A small image inpainting model, trained from scratch.
Training: muon at rate 0.0023, 16700 steps.
Rows from block 5, named by matrix and row number. Rows with one number belong to one channel. Each number is 128 + 32 x the weight over the matrix's rms, rounded and kept within 0 to 255. All counts start at 0. Numbers have three digits each.
# convs0: first 3x3 conv (model.mid.1.convs.0.weight, 256x256x3x3), inputs 220-229, a 3x3 kernel for each
# convs1: second 3x3 conv (model.mid.1.convs.1.weight, 256x256x3x3, transposed), outputs 220-229, a 3x3 kernel for each
convs0.112:094117088108147091118131143113096100086111139217139150121198126154166157147139153129105109107085089086106093094146105124136131116117125130140152119161129133141178124171085106159142130134136168133053121096080104058035089092131094096116126101113095154127107167136113111121
convs1.112:129154124185225183105150119128140130155171149144147101098115127135133115152151129126117108131114116148146122119120131105098092104086100116116124136134151101124131134123109159137145111144125164156147149127111106076075140179159139154152144147146109120117089083115119147159
convs0.113:137158125100124110098113088085101093066152169070097073132097135069103101096097099141129092105124044105094064154180122148128096128127110146120157137116119142163149150167114124191147107140183115104080117088081126136099137142110113135104136185169078121125096095145114116134
convs1.113:132095145093115135091117118104097112098098160171143140143146111127114149098102074121119127128115152124096088157115138181148128116133144151125073120152095114127209103093163137140135131133121110157150115118103126098124156156140091084133100109129119083105181151144127125123
convs0.114:168151134140137080101095071155131113165158119131130135104103144149163148123143144084110107180158101195123134103130100124163137150147115102152176127117105117110115093170142119147103093110134155120112154116112091095181138138139131154141122155117152150140113146103150117094
convs1.114:119111108031126132044107126136129114092110095078144154078144091118128130063127131134112104132114111105100085141129106136110107124096114168143105198159123130108135103093123118100158141139136099155109102189139181132095053056113109152115101140138144118135134099138154130171
convs0.115:133101142113139127152133097124147117117123115096126098142145095156105100141187129160094115157111208160141153112124111114118116125119117156096132095104095122130134151114123170132145137145143129100107143121138120119114113125141116146143118149143115171151107105117135131099
convs1.115:169165157142167137140131088133149132161148128107120126127100122150169108120146147123097086106141141102129135126102145118112129126127152106126127126133126143144111138123129124125105102110127145144122141096129135150154131099119118117105113120127116133129128123137112127109
convs0.116:075146130091171126100110120029108137124120180084123172148143133139120073163145108146127174168162146143153145191133149182122128171106118102114122127127117141127142097100156107119133131126106137165159142127154137072111089136168123121144101151092168169139188140163145096150
convs1.116:082144158109136169108094092122092133107178123099129131164187130179187122159165164096098066091143097081131162140160104205117130211195141098103160075110168122145126152098141155161164136163187121157135080149178101123145142156178104122133100111138116159186132109145104110147
convs0.117:127079104131160155139181192132130158132097119106073093123141135136163147134172152068109141099141143169111102123121120172122070101130110077115094110151130144083157140176130118109111100122169137106096149088071158143161109132094111098125194166128119140137128174111119132127
convs1.117:106146171144156151146118085100144183115131170130105194174150162166175122110151166180165171191212190099192119146146164139102128156138157172152130138096118142104139084160154096191196104135194141177140174094110107121110115171129098146112134136144155106091137131077086129145
convs0.118:109118141156150137163154119147151178091141179141132087085113141159155148165115174088087165047127144065129108168125110145174132112086087128127164163138133143154133139160153180167124124161166110057105123123090133137118175130137162108134135106112165129128103139166097134112
convs1.118:100158167103123153051120123068082163115115166163097109168207153100153189102112139149158131144141118136079070133191117122199146131109141149229125125104143105075152041093191125152185165133194106113174109152113161142113110196098070105090138119139110109111143123116146116112
convs0.119:125115152139127141104136128143123111146151113137092072151123134130114113144168118171166203146158244103164207119103098109113102102044080140079102123114125128094123145156174115133138120132143096118142118125092141093087127147094128148135103154106114108105147112134123122147
convs1.119:141126134194155143144159140146185158174166150117127134127128125116114153121124134110143168147130175148116169099133162090077108091094108081127129084116189118163166079072108082075109121095088159167137168161124150140116093142150112144135137157141092117134065126140110136144
convs0.120:103146139196218170151141111159082129136120112068063092132146103124118131085140109069087143166100080135116093114128045093135116079085095125105106142098112128115137153127144097115186137112140097109104149138124076143184101121174120182188111120148103122138105120103128140097
convs1.120:178134134105154213082156175081164138080154135045061112092120140177155107115206145152168162173152130161162158134134129132142125173137134180191109202128109105154129141168102113211112120147135118188195100121144149089070183157142139144155068115127131075112087019043096121058
convs0.121:137145173184128181172124122110099143134141141094135144224159118179098093114132128098098109182158141168146125140155138118106099141153053134093107130109126141115137141109139132128140175114128081098109091110125158137145104131061130193163124138117129126135149153157131142139
convs1.121:090132133129119120121098122140139137126146160111135149149191200122130142115102103078084082097138069123119110130167139137142099129156133093091125114101120119118115138104163145113157134093121155103082155134136162154175097101097087136148105136119114146114109100103120072114
convs0.122:124100087053157119119151135143110089084065108093060133119087113101078112130115081131154100119154103172107152090096120156117144172121149124121135124123160134119179186129115157142120145139115136092098118105095104137104168156214137165172118145144111144121173143108139121155
convs1.122:130087084128144146136160109117142130143137136117129117117112108124131126128142129128113083135089087136100119148142148107166152137162143163162171134143150130117139135151115122133111114111116154132143136130098135137103126156168131142126148155111155122085147128112132142100
convs0.123:161139155131106149090160137096082119121086114050096130141109110140116148131112104099121082087103095067166139131094091106113095140151137108105129146153151142129167090114092137116117131110133100110134137128117095074137130100123107083115124152156122110047189104070156177091
convs1.123:092100070141123118109079090177089145167131135134125101099115102154132111090083125097127145097092085082098095143127149108126106166140133148164159160145130145116131109133113071131101112131129131155139137166125121160122115104111131121109097145141157190102160166147135125188
convs0.124:124130093189140112144114103120136178156161138183171147168136090139171144163131108122153142099114093126099092085092102115127095093045056134142147165168152149142140131158109159144104142145142143116123150165155127158133123129138177122152184165141125122146131155153127150172
convs1.124:161179127172204186156137117129115109155135145165166163127154116150160139134149150146112125120116109134153135163147144104103126107109145128114105136095120126102116137140184155157151107110161179160141124122099104140098145131150152155112153144134128145142165181113158137141
convs0.125:103138148107122149153147116093101126087149154130101097123155153120112112162162143108144129153167115179148141081124123109137140103112124132132143128097133149116111149140102150158163176157139149113116170191143168162097148145117122155114172124124123098139162179150204161116
convs1.125:123130138127167136113150129124144133129117134112120135138145133189134139144117094118100089091133136112143091086124158102123142118122143155149129181129106133112096132115146110089134135133110114110117133076116139108132094139104142144129119149133138151115132117145124140136
convs0.126:090117092075109070092125102099099086072131110090084080092046094108131149122117139090073104097112119112200176125106086096113134087097152091098098083133117129153173120147099139138133100156122125128125133143159187177140154154162156186147163123097094086106129119149190167172
convs1.126:149130104125160148121178102117088052139099126169165164081115096138150136146126106061099107092105087134139171185197161158135097173035079132097153139166139131209137015111212113128158098093069195165121149139144103170185203156159177131119102103110105105124121147091116137124
convs0.127:132164144140126137144130141166082072162162080122116116109070128106114110154168161093115111141214135120255182130096057096167138097131130105056102112118099139096103149152178145104161090099121141144156114140112139122096083091196114098208139141175132163101149110121190183180
convs1.127:102055055084114038152150163201111126105094108088095109098118117135114112199187116146198182062083175162185159115132086097105115118055124146175156137120096116100108060105073100065083057121098063080112055127146074112127089051103127184187142186130192239119137149085100111062
convs0.128:120135169145133148186153146188112147157126122090111123123097108139136136139155138103157075121122072139119155095098140132151136186232158095081116129139111141180145130128167156140132107131181103119140091114130097075087130083102175110074139105089138128148164116141083080086
convs1.128:089100123125143153103138153136126132137123131136130127118134104108155093104157131098107096134135129123164145126104110130080102111131143115128124131136123140125126138162133154131146150125136152142130104112154124126149108121113097121117101130109148162147151150134158142112
convs0.129:158143161164152146134144094151147115116126106133118132170075104144166102161120085143218255197241255197219215104061081101082024135127082073115085138121122190158114165133143107120121136142143104101111160171150143135141155163177099130144154144105135167131094146111109133150
convs1.129:180161203197149078163232134139140241189122189162071144179187106129189170161155169116134132115164063117179171092074119090109113108161181087099089119112182123125167159087167129111132137100104104169125176134066119132053087114088070137136134195199115176156096097078090080066
convs0.130:118154134114121127126134153126144102124111085107114109107104149137088146157111155111099064149129092089121099158172132100112155139120088070104103095074103128134125084110143078099115089117145140178161159174165137180155143120130175147147175158179121085111080094086178158129
convs1.130:069086117090094122063094148138136079105083043138095114092157126092154123103151148110150111076128137122139097193162166170162131112136128183145108163142140092081118104168160113135093149126114145126175136106177112171149113157118115104084139102099164146105139159124144169142
convs0.131:105135125132160171159128171106098117110137104133161091153085024134105115186136151096104143112098148117098133142150150132117130101096124154135097172121068140150142098095126143140118145183130163084139108124144119087106132156165081121079118117092129101122118136142129137127
convs1.131:120126128146160182123122151110107106120125100126144124134153117143152133157139100108105065123128134146151170129162126121129125143116163146121143169148153165147131138113150173139138120142167098128112111113098131127165119130135141130138115128137149152118124124136127113153
convs0.132:120130107110154111173162131179195153175241177138201189098141166127170131176146141192164136217178063149147083119129075056114085060090049152115136183138117136100109130146175124155179135142152130161188171160148131145145106099118155160120150175149129117182114077154126163116
convs1.132:124125129165146184199205234116139135122119120155148115154155191183159153127146102140100114138135107140109089122148149162109141187131150092107129102094090145198151130113139141103154128123148065093133126131138164117092135154150081140194072123156121085116120136167182103146
convs0.133:097102140114142110127153121115059076130098091132116093155156139163114113161120138108105141086116134136211215130164126119163119142120115122119122111144111086140109162117128142141150117171137173128112143181169106107143128146131117147132067095120093125130095112110123093079
convs1.133:103144130127110127164136151142141111162139123138126158114127103143168135112142139128153152138183173136192176112135137104093101090088112096091131116119155106106140122114128139147122129117079107153151150136116102114123130116144129152152133137150119119130076109154098118115
convs0.134:131152141116113118137135114185131066108165154081127177131135123149127105120114101144157141126146137099086137071049099136118138191128110163098072158170124154138120135130187160136130100130136158087111115130133118108124134175157144127152119101139114140117152172108114163125
convs1.134:111180135136193077154168083112122130154167131152127144133114138141127093117151134110114102111126094095080092135138158169105142168135111155120154195136117126112109118118086135113150130101115117137129119139122124154112122129141118142132104126120120125146102136121123139096
convs0.135:155096074116100103138116121068115129115116174115109172147091098118083079131072123114117145110121072178167191150151147179184168181155112159086058110094081081130157175165182079143137107097123108132100128143155084098185182154164113116141080109119120084108140103054116099118
convs1.135:163162175155123165120131139009086109104069096089110132157179192156153155176202152164145181117135207126140180100087129129126137157124129094146125112152113094103107131065109070053124136139131088086107149115119119106098085112180112139192137130139148105139136087080154161113
convs0.136:147150099101136110116126133123092085109104066113147116081074108096115108153133152076117153067128169154099112122103070092094110113156122091108114122089133103128138120174115094109095129139110123086114138138130114137119155161130123150121148136137105149157123130129098107109
convs1.136:120160103145125087156104110158163151127176146135157139139144144156144131172161136140113132152120133135141117130122148114131154123100165110142166106121119122148162150134087123136130107085118138138118124125136109142167140119121137167139159146081090154141129148132096126134
convs0.137:147140144169128125160125201095136173072083116124141078097120113122111115155146192097132076151131087172181116128135161081119154188154147088146147116120143119154126146148118155156109161124104124125092140178174104109154101174170106097183103118129118127140133166144154153167
convs1.137:121132127147159178111108170127147110150165169106146137137135107149156130141168132129074124133149140145134126107136106094123068112139126114145123134090106137124140144117133126121144124112182136127136122123145120120140112117120144134099162169127134104122132106117123106127
convs0.138:109082152094127161162177140150085072179139069065046104138176183100105211164178204130124166135179205149188132200189171119119153067110112109130105044150126108101122112105129094054139152155165096135158054092155111130106168180107172150068099068129159125174145163185128135151
convs1.138:049130089172163128172120088100137169239167150226156081190216116129174080040044115154231164164186137139160133092090143140098116111178178164151049171118138106082163144178186150112133142225113128080148107164116152095080073081135144051090135131122227120061170097119121086171
convs0.139:121076119073079054075093110051121091124198171015157180132140084169123117110138075131130106155092109137087088156094135152156157102097108131150105169158131080134113130168135154171095129134105119073080138103103121109086147112137132140135152159122129098135094106092082165089
convs1.139:165146113189164131121142156114085110120132124149173161117143134137121127147128147134112130163133152165173181127143105131136145130132166142159110124115100115069086158099111119126125131154139148131114078117190095090123096104133119119124131145120093140140119149170138146134
convs0.140:098136088197144146155104112096162122045108074142135135149154130149123140133116123164165138129099082124109121146193154115119122133162108168109101122074133128085146120128112162130146120113112116186134112151123176101108095139115118144101115123132156138083126102113058142102
convs1.140:128097102132125130088132142104145121094125100146108110125116131132150132178152151127147129160114120084141076141123136126129127117113157120143151135159128147146192138114130126134141100118122140145134145132128139136155145172132148123122122161136115092112123152100136134083
convs0.141:127125138117168167155163168089067162085036137106082113156153075141138097165146187129096145066136172085068148144150153155178113132121111154113090178133064097100128124127129129141097076090140090105154091047133063101136134159118103124103091089104119130117169144128209160142
convs1.141:039171204112186097126166044123132176255178165119187144183135042189164114139132129137104123127078142145187133135147125131137095133221177085174145075157164096086127255196152171171166137147202143167156128158053103195151106242171082139083063119083125090045056136070088147174
convs0.142:104144118145169137135095097093132089079144113103107150126196126138130104129162163170127138133121143099109153161105159128127128148139125112138138121155148105111120110105161099103143159096127149129074126135109099144093153157156135156109122112104139103109116098103136119119
convs1.142:122146112183181129150170132137149152145171126142173146108139136130153148141141146115107144120142154182180142128123130123123125153121137126119109122102153142126137107106092120141122118143148146137118137149171149135154144143142147186178129133138147175138144134136156132142
convs0.143:091102092112144118172062101145043084150117120154139167080174181116122150101144181126149096123156073165132087101147145137162150111134062091079129095119090112146114098081119106089140140128137142101103150153152087073117068102150085114119161085144067088104110112124137157102
convs1.143:119127081120121082083101123131152134167152066154171095103124101125132097167181121224196241149176217118156118113112103076111077116153128051044082070089132136153130092090082172136052162125022151173099121156120117172165144115073083092119129143125150174156125096163099142193
convs0.144:145124134141086100132130143089131097126089066212181187059165112131121122136116119078093062171193121164198214124099113098129051094105086109138167120102133111107136129122104104101187134096149113081099104063110106093099169112104170171121122168133167130120113135103129123097
convs1.144:143144036061101082070074094165142195108073098099094127160120103127131107122176199079121167090036065161137117173143129239148097219181177205089095210142109124105035079126177101149098153210100119073104144109147142108116070120115102151199197176140160156171101020113128077066
convs0.145:147155149143144164147148162104078052105068110094138127150154193172160146109095076159180127169141103167143124087112081179178116157110129145188150174184114104113055122133130086100151106117127128127121102140145130187169080081130098141189150121138089144114052061064125137075
convs1.145:168133138127117151114171159172174121132163114188168108093172122168119036194171092181164161202192091215196131084118122141109120203114111116072098105153160155142100040121123062146145037056136125079083077091122103156180122143080119182116128134148171157173192213206091163131
convs0.146:150090155145113175139139148118145158135118179141104107159108101123097098088107116086119095163147113139069049117155133116185139142190123168165097130157159150161183111123136142113150132129126140125124089107084148115110163155207173131069122174127119092095106105137118096118
convs1.146:134163174140133092081088053119092153132156143192154122160142105135112120090112081092148101109158046118137136120148067094141100090086138176155113168116156134090147125122128116101138119112128169155163156170147166152159134169104125102049133139099095151098145201156129157145